Weights of a small sound classifier.
Model: 5.35M parameters, log mel input, norm layernorm, activation silu, layers 14, width 192.
Rows from block 3 of a small sound classifier, named by matrix and row number. Rows with one number belong to one neuron. Each number is 128 + 24 x the weight over its row's rms, rounded and kept within 0 to 255. All counts start at 0. Numbers have three digits each.
After each neuron's rows are labels from the 100 clips, of 14976, where the neuron reaches its highest value: "peak on" is the class under the peak. Only what is clearly more common there than usual is listed. The data: short pieces for a synthesised band: melody, chords, bass and drums. In brackets: how many of the 100, against the usual share in percent.
# fc1: MLP up (model.blocks.3.mlp.fc1.weight, 576x192), inputs 96-191
# fc2: MLP down (model.blocks.3.mlp.fc2.weight, 192x576, transposed), outputs 96-191

fc1.36:139160132181132108100144170118119123109123165098167188101124085160130147127145094155135156129118129102118120142128133134111129145162165173153127143122166122121124093143154141150106126122124090111132158114155157113182082111170145140109134159143117106110094119129101107133149142141116100150
fc2.36:122117116161157153120121166167179142075148137072115110077135153115148118122172074142145132126100155120113099120128136125124105105147108106102151126117136120129160162160131138139096129114105183170101103142131139078111119150124139147135146140168120144097109072140126152124102107155115112144
peak on: G minor chord (65 vs 3.1)

fc1.512:103146114138129137125131108119144111133125115110132109106113106158115173103132111132169163104137145140134138146137111126091165127111181147222126136139121129120150121126088102100158125086125096082118183107113137111203142096182123153102119106123146135094143131164097101161159152098132115136
fc2.512:101111120094142094126135141138135118142153117121161146132113063083109093141106139119132114137114125099154089129111161126147072116175091146119141108164157126091117159161135094129120132138126162179133108151150117147121095136123118139090123144135143136133162118131146141129128112144126149163
peak on: A major chord (31 vs 3.2)

fc1.546:105114156083133115123138130126170146045195128100125104126148134142130135133143102126132173190101157148138169147132112144123110118129179105145111110121136138177170127127139116137152125131129108100164134149129128149107121094147114089169150155164102113117083144111079138120129094122107114065
fc2.546:140175180124143095135116142134131104130107109150108114145131130149099171113112134089108156115110157162104163112147120158136145157127176120136091117105099105150143088085139152133138125154163133105088142108119094144123155110166131117147130144111087127168115160122115083164152145109093110128
peak on: E minor chord (47 vs 3.2)

fc1.422:131117149164126128132126179152123141128097137109174162112147127178140134116133100133102128149147115107117100117118117142108093123159153171162137141130119117127134098123170180110128151107127097114098157119162138110147113153179155131095109182125126124130097103128102095112183111101120092183
fc2.422:113125170112165127143107138208151107128118126126104115127159110130097108129115162139108143136123192158089153164127147129055125121116147157137138122098099158102119117079121142127142123175124129132109105099123110122112144109087118144160143153131123120083144096157104135118128163081107100089
peak on: G minor chord (60 vs 3.1)

fc1.164:104147126136117162125142102109135127135120123134119125117109134166128185094115117120143154088151148132129139127137100113111154128094166106202127144139121155102157111106090130104152117071128115086122162093104142096211142101169119124143115110107129135111106134138113144142144130095183126133
fc2.164:084133132103123129155142098160153102123148107118149121123118089082110119154169128157140120134126147112123111137131179117086116129112112156146151112079148142111128159139115124135110108152101156136160128163098099180112136113140099116111162112140137148093143129133078123139085109087096187088
peak on: A minor chord (48 vs 3.2)

fc1.240:120105113097094111097168112083091150120162115110146121104117124163142128107104107113149156147139133133176135106133097120160112098167150101144097126198158118144137170161105113110151114115131066132115167124164153126139110113131130098154119117157129113148101162135142084093144148148139122149
fc2.240:114137168117121104138098144187157131102151147097155162124156084093129098161168112136101138133114143144151146170112129179145085151137139163115148154089145121093089128134138137113094121115126139144163078150141116150084116119136126113140172169129120112113135137106103126136152111136104123135
peak on: C major chord (70 vs 3.2)

fc1.367:134126101123095181104168143102137135117143122111127111109104167166141127122143103161156145149149113099127119130116111086067138105103166147154122117112139159154183119157134145125161132103130114079149199138136178108170141122137145126104099115159122092093106109113093139119132139106157128104
fc2.367:143131162123121128135089144120123134088155186105142174113145131110157136144155097131075121129164134135120137128128090162160096117124137094115130148145103157151149133128135151150096117119106129143146100144175179082129091140118153129140122171158096107139112126110146166132169078150161124146
peak on: A minor chord (70 vs 3.2)

fc1.509:106086129115138155119176099120118168072187127117111098138145137140146106155135121157149154188114130081148125147160144087117121074101136139134146096116138168141162124141098115141146135095112131133192108153110148118110105137091108125168146101173122147120130120129113178101081081136142144077
fc2.509:126114155110125105111096114108146164168126117175139153225151124155153115094098168138104128106131142141146138124122108163141123131142159154108133110137097116150122127110134163106141116116146107181103151130145118137110128112138103140159120155093090091132129137090105147135162138158126081145
peak on: D minor chord (27 vs 3.3)

fc1.340:124095142095152155126118098170122164127179139103129113139141143114144111146131121152123117176112130115131147139127107129142122092079114121133150106123112164151100127108089097147142144135086155143202093157102111129104118118085124118166140112172114143136157123118132198087072078133129166069
fc2.340:146111152127140094102093129143149117152120141183124143208126103114120138129124186098096134132109122173147168098093134174128113139162133122121099121128118072133111146131136127145082124155146139172111095141141102155086111144119133128126142155095127100129117095132145120126145159151107116132
peak on: A# major chord (48 vs 3.2); D minor chord (31 vs 3.3)

fc1.529:133117105166098143152117092136122138090090154093101142138131099105109126150118112117130112122168111151149130116130137126119129122117118126149113160129139147084147146111106119112126166135141104112135112082119142148139127129114118102181105110139195132090146113165166124137118137109146130092
fc2.529:109143125097177149137135130168164136134150105134122088197154106102104086159116159144132109148097130112114107129157163130110097154117097158133161089121112089133115135130082116169105121152140184149139098131106089138077123154103120149131159107134142172142175118128110128110094129138089163096
peak on: D minor chord (80 vs 3.3)

fc1.44:130155119159130124088122166110142106087139173092162168103124111118120131154164083136142135139136095098114117158136137131096108145129136153148148132109149120150153090172138082162097163127103118096159143140140160109165107149140157138104123163164139123105123073144122112135161123108133138131
fc2.44:111069081134134119150155109140117136113151119095161097093106150119134141129154073173166140151081115127122130145114138121116151091154121100130174130104162142135150143166135106119140118110050121130109137164124157134129118102151127100106147122139110146097110113146063133112095091129111119123
peak on: G minor chord (59 vs 3.1)

fc1.75:151097143142186139092101172187160114109119134116107131126097134091092133163157129103126117148132108130091149134130158128095126155129126143127117111098119093137152112135130098165121165160152153112177122141129122127117120172089134140088150139153143152126179081149149143158135123111097172118
fc2.75:096135104103112145156130115138140097130135102116134096140111132113118146113117128134161129110099146131128111115116130128118161105081119112174129110137110161131128144110119134094163113129108129096149157145112105136165156084149160119128131095129151116094138125130123151141095124083180159090
peak on: G major chord (56 vs 3.1); B minor chord (32 vs 3.2)

fc1.409:155106144140164162108091183167153105081121167111130170126138157119124134169154102116103102145163101134088144130112128159109122149134127128121128119120079119133150109138156158164130164126141130107152127120163150109141118175120169129089127182148136110115137079142147154140164130112159129148
fc2.409:093137079121123144141157125115111106098164145120126121137085114102111125134107129138172090108125145109092099127110128097066149095084097079135127127165168168127147141100165122120182093125102150131130127129141153134180151109138159114092106132143134130101094097149092122124105123101160159122
peak on: G major chord (53 vs 3.1)

fc1.68:112147121115085166159141106097091131141124150124121130117100138146155136110094113125113136114163119114139094108125100090141120095079106105162128141163154190103145129090087153102151102127107097130115130090140138087144134128149130123128046094137152139139112119118159138100143109122200133132
fc2.68:113110089164119120131165121090115117086152147071120143076095101120127128125099072154164129123131143118141107113136149107106124091149127092124111137118199140114153188156124107131128088119097130167143143156136169112151096110137132154130132110159139141111095108148123142118116139159132121141
peak on: A minor chord (53 vs 3.2); F major chord (26 vs 3.3)

fc1.570:110141114138124123107116144097125094122118167122149172117124108138113173114104118128126126108189131137119110129124113129108123127121158093159116148151125119119139130131128129089186123143121100139102158091168158108172141146157154172118077144141162079104107084164156118130180183111157103162
fc2.570:125083089156101174125175114108117160115155133147089086140107137133147097125133139151191127153109096109150106131134133074107143099133129115119126132107180151124163148167123151150143099104109110115152148147118160124151145118121123102135161092123141132088098111114096142107061116128164131087
peak on: D minor chord (36 vs 3.3)

fc1.71:143081121119143172131105110164123147075161158097132130118121158107119114167127076138140095141139108146133122124120159142125129051099111122121150124148137148107152157129149097144128129143085144151155112127135127152116122149092124132136146132180137149130157075150149179103090093141155172089
fc2.71:124141104171118118145114131097090121143117141124094128093101103097142109119095119093165094082144156124126113090104143134122107119145108098078102144147167127101133162128147153139117094132140154180110106114138135158122124143110133136130117119131140147155137125160191119112117170171165112169
peak on: D minor chord (65 vs 3.3)

fc1.160:192103097164093146084163129103079160130111117105132110109112110154189139121118106139130150146128105084184117121126138093163125100163125146147122101153170141147149161168099124154111155070149118139129135128128144113149087146162132107123099098129159147152102136119180138124117107163133116139
fc2.160:122112111140109086102130125119150137069146138092126140104150124150137127124124105121148153134098126144172127166126090144179112134169125089141106173145154123116121150161091101114106127111112112153122101098134130084158101101140111149162139126170141123116079104159155155116126140181134100128
peak on: C# major chord (55 vs 3); C# minor chord (35 vs 3.1)

fc1.315:125116101138139128105110166158158080051147142113114163126126173105098121161170110122139117158111103131094125148092161131085110123124113113118110121086105146151166142171175121152147129162119156122137135165149138124142126168096145124117144164172128083087105071149123174135137135114154119110
fc2.315:109128120116143154147111117180137093135146133121128128116101129067099122132130109153149093092157170142091135156102152135076147094076107132115154107141123153111128150103159107104156086138102176133128110145128131150114151123095162151086118135135124127093170115169113158137111134089150162119
peak on: D major chord (28 vs 3.2); D minor chord (28 vs 3.3)

fc1.21:127132116151101156166158073131103152133114110110128131130144154151165113100118116186132117130142161121140126141102131094115169073076125161155152123115108211111131112102127146096152097081115109092137127122090125122137145099132128137140110093128135126103143138119112152106083109099128114102
fc2.21:092126123125130140145107122122143117079167163120134170150135144127123114130119099145129125160145154138102103156133106137101091088109120056139123138141142147113133153134111117109115084152086118150154122133129171083164109125130115185131138149169141120102095088132103136109134106111155126130
peak on: A# major chord (45 vs 3.2)

fc1.115:155102086132092144119176118085080143151133099114139108110081139154166103122094126158163139121102123089158095106084126081122158097146118134119128105154159142151138154149136141136131118106117115139126167160136116132147123121138139104094106093135124127145126161107132108091106141154128120152
fc2.115:109160124128142114133106168169172119082144158075147172084141069089119097158166088135122117153117143122135096158125155148128077138151104133118134141111168109104139158167130100142127120149121158168139109142150126119104098138127142139124157139172159140106122084135123122146140122136118125140
peak on: C# minor chord (51 vs 3.1)

fc1.396:148108115160096182142147093115096159113115132086139126118153134160167126120117097160124118138184128105170130140129120113137160085100150163145140116134109181123145094111127146104136170089157073078132142087111165092141117118114129116154102120127144113106142157126130137125111115120152133129
fc2.396:095127112125149138081140142117174116118148128122125125166122093134099118134137143110146137136136144121150109166160151124093102153142143129127112105113138088140146167175112085145131149130154131148131153136139182105118124157127103183133178128139140101092138095146082106137144167148116148148
peak on: F major chord (84 vs 3.3)

fc1.326:142173116146113108126157116122130124106120138098134131096076094137134173133103101124130153106142150131143139129133164102122153135126135141192122113135164137115143155133084103126137134121135097080141151099113146105160115108155135131119090083143164149120147141161145096160123152109124157119
fc2.326:128168121131148070169106148134128083142102123170114180164142131078082125141135179095136091117110114156072128135144119152127151175144106094108103162106098122126109108096167133148144116191164124095133098135115101163114140131129121120122143131089114127148118143111120084151111169085119140120
peak on: A major chord (70 vs 3.2)

fc1.293:140109115135130191100119136120147159064142127087131129136162157141134142137170099139133144171160106108159151162145105127109132143128148124133119108101074133173159104170138132146147180100159093107168143155122176102132105148120126094148142150132113096100108127125104177147143097148168132115
fc2.293:113165147080144094107145109101135146121140099123160104142122099166126159120079119148106150133131171139127133139127118148138129108109151135172154071153120126154153090107121121118170113088139121101094168099126112123147153096166129160133103143142089138172142127131101090132159139125096124142
peak on: E minor chord (52 vs 3.2)

fc1.215:123106139114132119125145134112132149083181128127147120128159168148152105139143133161133142203122144122123156164118098128091138103112164139120118093136117156186152109137157139136148101105114098091186144167151149128140113100108131103146148152164086118119078144101068135102116106124123113087
fc2.215:136167139140155097109122153101120122140099103141128106127140137158110175096112127090117136101114141139101133114138110145131144144154145123145106102144101096170146082131127123135126139117167141097079157111129128103160143126183125140120113136123085150183133143135148075168164150134116097172
peak on: E minor chord (34 vs 3.2); E major chord (31 vs 3.2)

fc1.380:119134141169149165142154117137096142098107127104103124128147080134125141123102121124133142136159133119148142125177146109106127123143133130167126133113140135083126110101071134129114145115137138131117108084089139119121131149135110155188133102106169151135149133151151142147109106131115121125
fc2.380:133102099081123179127159121121120144120182131098134094147063135096137117136098102163167127140099118086148112136112148104104153099090123130157149076149142130169140158135103078155155122118120163141150144165118148126138119126121136115097124100163118114132149095135099159117091108130149192081
peak on: F# minor chord (66 vs 3.2)

fc1.52:130137141155135089132131186101094115132131158123152196112133065121116096150122118140129127127113123127115105136148169144124103140165119147113120134094170124112095111131168128145128129169136103158136130145166120147108128138114119152108116163123128151150140125108134110118172139160107118161
fc2.52:164086123133105111101157093135153147097137104112133081096125141154134168138152074137132176155091114114165140119114138118143151100132165133155146097074130142156164128157129100115140159071106134090083181137108137117151116117141139130139130113134141113073130099161107180119125120124130140108
peak on: G minor chord (62 vs 3.1)

fc1.433:127108135101121120084137120122094139057179135077128135087144138130143150126135086141115148161119134122169166123145109109162145123164154132139136111134130154140114147139107146131121120125100109109154130159142139124135106102128132076184129129143114110148102171137126175084114124151151130090
fc2.433:123124108122085129160164102120083129141115155120136160136107082105156136125132138171102130118135105132124124073113138115113115085116122105132153154137185156084124135109112137125123098133078115154146087129133114136117123136145120111154081096123177129115100128114130138096133097127149150106
peak on: E major chord (43 vs 3.2); E minor chord (28 vs 3.2)

fc1.488:123170145126139121136129124109100129131138143108161183112148101141117135140066126165086119115152148123100136152142120142118168135094165168125152112145099155117113097097166151101148104125111102127130141101138136140134126085137129180159109149116106106146148165130102125122153142112118129144
fc2.488:133122103137113143129119109122128116180092128221116116200115142121112135118163190116145140118130081121140093130116125102117139148125115130158140152092124129118134125159113116108128169125150116104119148140113159118141118141144112110083134122090150129082143096143125123137136125102134127127
peak on: A# minor chord (26 vs 3.1)

fc1.187:120109105095101165124159109110108117128149120125135122124100187161130135108106129141144128140132128122141113114096101095124146097089137091147129111143115157144163149144128124109178085120089093114110177156148131106173144120138140107103094109140115096109104121129095151090131143122195123132
fc2.187:141152135159142120118102129147146119108149152126143167134162137127120107121169100150110133130171154100115094131127130137113099122162116136086128123107118136126159161166139122135064089116095134174112113137139142079152080126103133192114158146153120128093100082152121175132148127150114100145
peak on: A minor chord (85 vs 3.2)

fc1.118:138070104127134104127123119121117134062161138087131138098155176135119138135138104142141129189144145147107159168097107145131145091137169100131125113161081140155128123138141106126132099136109105095160142167142139120155116104094137112165153153191109085121099146141114146093127132134153112113
fc2.118:156088082136078143124129131108106121114100146116116158088102142111159094150149101136147129095110059101146087135113121112131123098143112097090118171130161170129134151174140116149149169131130109126128124161158175123134087144103146112111119118143182102110099103150159165130122139150180146129
peak on: E minor chord (25 vs 3.2)

fc1.254:119124124127111114105129131132123116085164179100152165104119104126137125154146086140111156152132128112145129145128126127151101091106150107155128136128148161124155148159126083137141117129085102133165145141140137101167112145128158123146094147196149113122100080166140189098144108113204145107
fc2.254:124100085154139140152168106134084126112123117070123112048098144108121135120129093162166106125124138118096121145134151112094148067106104120124158129134155170102141124122136098112155099094102138115138108143100146130137134128123123134104131108148140162125138138154123134128094121108155156133
peak on: D minor chord (88 vs 3.3)

fc1.243:178070141137154138133112174124110156090135143111123136115128154127131119155104113111113114144144120130114149096108113151135147140142140122092103144117129109161146102107167168155156158133167125117148120116181150126105124140088159098148121174145102132157115136099137147129145097156115113145
fc2.243:109102099126109173131173121106108145078162115079160108083106125143148121145126074172151132152149121092135106131128145104093126080103127121150152102128168157107179127149127110110169126090091116121143173141123159110156124134149128152098110120171162139103118102140096145098116117110148151108
peak on: E minor chord (35 vs 3.2); D# major chord (31 vs 3.1)

fc1.262:141088112181129160139127104120099152076119140074116131115142157127138144123112100156142116129186146148131155143121139119094182084132142154133122128121128173128155149104147140115134133119144088094126129112123174115126118096104134105170102130161132118097113165144119135132099132136128115120
fc2.262:112119093129122139112147132102141147126121122109139139140122094122152097145111138129143118134143100096157068145154152122150075136168089129092123111166159093103125149192116108109123160118150137160148113144143159122106100164123090153096130122116160129141138116105133121131158123152137155163
peak on: F major chord (77 vs 3.3)

fc1.229:114141117120113156126164122105081111138141132106158134091119127160106181117107106145125142114156146147112139106111103124117148110139175101185135136156124135128139120115109128105146107127102099093096188121150151080205146107161162109135094131135111117144112150140107103089181148098186129160
fc2.229:135131102116109153164138082120086131145129121110162141122108128128123106159089112155119099127134114101134062083090152115110132115102107164154171102121148171104131098112162140113178132125104107111133136118134110171143127119133154142097103125129150122127184117087102108096131116094116138122
peak on: A minor chord (83 vs 3.2)

fc1.459:190115104136101115090160137088066158123117120104143123118086094144174139121098115136137155164121107110186126095110117098165132097184119131148122122165175119156120158149110128150118143118141104130126135119140114106139087129133143097143099107141154145162105154108188118105118115153117106136
fc2.459:144133113154093102099151137118161148074146156098125140119145131162143093146145101117134163172098099107161101138131109108159119150159136112121094167097165134132147133163123131123111155121122108129133131103143134092152094116130129146152135125161163112091091089133124139088130139150115117105
peak on: C# minor chord (56 vs 3.1); C# major chord (32 vs 3)

fc1.127:143051110156091145146118115133108128093147137110141147109121159106147124151128104155135092131150113124138119155087150136100156081113128148107155108149127173131157140136187156112140116095121108139153124137161165170148107129118142098108127158135129087083105117139099140122131133119150126126
fc2.127:135122091181110127146134144099135137118103115161078116136128152148132112092120142081166116091142146123130106130148127114113132120141130087079078145131130132142154151141142165146116095119186123145072118103126156122147134134126089132154143109123143128129096133165153139174117155159159101154
peak on: D# major chord (59 vs 3.1)

fc1.49:110155149085148111126108134146144127106161152111159166133166122123110135166145113138083130169152116128104136166140102154154102142098160126150149139137096128128128083108132112108153150152088088072179144107140128123132128107120134145156126163166128108120148105123101133101159088064131136095
fc2.49:169104110140097095099141126110129128159094135192140125160107130155115170118150147106118175135099081129170133110104103108160151135178148130162115162107155108134143108163126109101136183110146080095088153109138148128152095097159122073109133126108134101104110129142124127133161128141121085129
peak on: A major chord (34 vs 3.2); A minor chord (33 vs 3.2)

fc1.421:132126126140154118073122180134110118120132191111148207098113074129115150132121115134106125118161117111125120134129109115113104136159141128160119129140145141127123136141118098139137143139114115142122145110169174075165096162143157144115105157146152115119126105167157155140175144142166102163
fc2.421:122107092171141158119158138165178146124145124177071066151084140132133136098136157110181156117094124116130109151151149095099158130121135125140108152090180125127134154142120144154117097092137150124138118123096139127157144108146106113096179090111122131083095097145106130156065135133129119116
peak on: G minor chord (61 vs 3.1)

fc1.190:151081156166143095130117181174111123125118124131126173113109080112127128140130124112116132140110123114135123146132180145144111136164114156120140123103150111099091126138169143161092132121132147172131103155127115170126100162143111151091142166094133133141136113141133134168137124157117119151
fc2.190:109136198101120136144119135148166150116146142103129124101158151131142133129159090140089151126122132147138148093134102132133113143102160104126131131088117136127140150114102176119087112141097102145113129129131128125091122112118132104188146131128125119095117132124103191121121088129138110090
peak on: G minor chord (66 vs 3.1)

fc1.263:108087126121124132088117164129123095092125145106115159090081113098114157152124108118126118126135122145147131142139138137116121140147132104136117139134136103130131201193123089141127133162122132157150142153152162126134135169146140132121129148131157109106120109187149123122152136142145157147
fc2.263:118161131097149155127093126149167105109145153118098162134126128098098123128077138080113087116152133123124100139135099138140105148113102084148098116170114120135114188108105123125135097199135151155101120097160140089116128134094152168119101130132161099103129108184154151130136145137142140135
peak on: D minor chord (60 vs 3.3)

fc1.51:114081136097106150082126124159149096086174127113113151114097142112129134142139103120123135160134124117169150149105120131124125121111133124129118095120101139146135183178136102153132123127120162159145138184124162138129098159119135117115153133126132058078119100166117200124137126138183161122
fc2.51:099134136124140141126101122148138113108139163185091156177103118098109126120076151106108109109167159155127136132136129148088125103126124103101095130150141111109126175091144136126118109155143143186093078114141155140099124144089120142127118140127137104100117112185155160149141136140146123156
peak on: no chord (52 vs 24.8)

fc1.58:171105089125101136132159116131110111143134105114124111120108159130138122123139121165147126148105113097128106123065153078103158119120120156122127094109142165150139151149154127155130133116107122110168151176113107138142134103110156094099120094152130104098139111128124155082102133126136155089
fc2.58:107127145118161132137079168164127119082157169094171153146129096102091108177122092140121106141152137148086110150131160158096106121135108159131157132136133129101133113127146122137133120170105133113163127136154145116141123126115167181112120175170129148124151081102113106122139103061111140134
peak on: A major chord (44 vs 3.2)

fc1.403:138101121170122170148155115120058139115130130113123139096115148126158139117107113165137106114169160101125123141110151114092153061091124115131139097181141190128148132108164161117145073093131123156126119111125161110144099134141132120130101122112125121143118156128113118142119112134176126159
fc2.403:154116093175091124114153130082130136133083131138101127110148131164148118096131111099168141104125107106172100116132131094148128136192143113093082160126150142125126137165114147128126145107171111148091145113138181125155112135153091117135139099112146120115090154154128122150133161176142083155
peak on: F major chord (49 vs 3.3); F minor chord (29 vs 3)

fc1.225:158111115130110101139168108125066132152124106118131126109131113140150115123071127173143144154109126088148099112118162090114161089157124187137142103116156158134100138111118129128132138139102095120129141143100117140118110102109123109122120095141155132130162166128117127092099112128081123093
fc2.225:123143120132114113124128138168123123086130160062165132068132115128118128157164069148136149122123105124126132161113140120162117120110124126152146144120134166086127104134127075099137151092097114100131107089127107121139139115130128115128123124179153147105153084185140149136125110087146163108
peak on: A# minor chord (48 vs 3.1); A major chord (47 vs 3.2)

fc1.193:112084131130158143121115151123156135062166129110110107123152173126116132128155115102141135152127156155105176166137110154103115138134155091113101126133099116163165141146160124137131123126148145142171122172134152124125121124103115106143161176141086106136077122134110169141124128162139105119
fc2.193:146101087117117169089164117106129135097141095123124108122116137133144112142150107141148127160138113092150101182130146096100120099091107127140134071121139129172171147170123068167147175095151149113154153170092174109138119164112128149100119089156161138118146113150122151133099124130149177101
peak on: D# major chord (39 vs 3.1)

fc1.346:117160107116132085092139127093091129119134133093141130098102103147108163121081118120129127100139120134138130124136099118146152133152150125154114132189147135145108155125083083119138137149108079113137171101164153089174125087138138112138085117163134120146134166154157102136149170145136130150
fc2.346:115140134079119153108132109161187124167141137139126137154144113098133086140153143135135129125103108115153118130115117145127124162135125130150144141131149109120079146147104111126152155136118153171154111134120116146118130098118139102139171122094122093125142117117112185090116120130141161098
peak on: C major chord (62 vs 3.2)

fc1.539:100161120110135126121140122132119072120149143120137152106112137128109167116144109145129151138136140138100125122119114121087124120113133090170130137119129122131141160143113109110138061165086113103120172149140131096180169124160143141119118135163151113098115095160113123086159164087158132126
fc2.539:135112138122136161132104113119151142122157123145124127147168200115140097147125120140104102160174158112106100136126146134111116097097117142117129063150097137159189144126137150151123106122151148120152136122141136119121117145077149190110117123175120120129162101085125125112125118091129159122
peak on: A major chord (46 vs 3.2); A minor chord (36 vs 3.2)

fc1.327:127113130122126123075107169124122093118124179134136198107095104111112152129145129127110117124139100138145126133110108135134112144151142107129116138141125110117107142169131101144132159158112117149135140140164165123172114163134157119109135158130144068110099097165154168127174145142173114169
fc2.327:115120094137108159100151127140173149116172133191069089154085142136141111118123160101162150137114111101161117112148125104105140138124136083146093152119178112133134182156103125170115104114135146149112117120114136118152113114115113112113159088111162108086084087165116145123084145153149129107
peak on: G minor chord (27 vs 3.1)

fc1.540:132061112117121140122095137132139087081147132118120148133109163113116127137143131129144098158138119154119142154093127144109141128132110102120120108119091114157152170157165120125123119158118121131136130169150145122135128158118134110122137151153142068076103099153120125113144176142148126128
fc2.540:097101113154125131116105098136116106101139138137089121162114128127107119114075128120173112101156150182137160108133143156115165122139141127120097128151139092117132155098155161118131113130135138129121114103127118172141177113106124123152148118128143118124128132173129129122110182119125135142
peak on: no chord (61 vs 24.8)

fc1.234:134108108113093128134137136101081129107141150090161138083090120128154134123099098130108110115145123141151129103086125129137128087145129095113113131179170137131134178132139131136142094121094105161130143139192160125141110121137175085124088126156110122167080139129153136091154132150162117164
fc2.234:124097122086116166139154117158157149111165091107124079123113150124173083173172118147123131174119110102153101115117147122138105117082115137101157061110138110149159157149144137144116141079114164152166110166102099166088144169119136121114140117130140124117135099107126178090095114138142181101
peak on: C major chord (71 vs 3.2)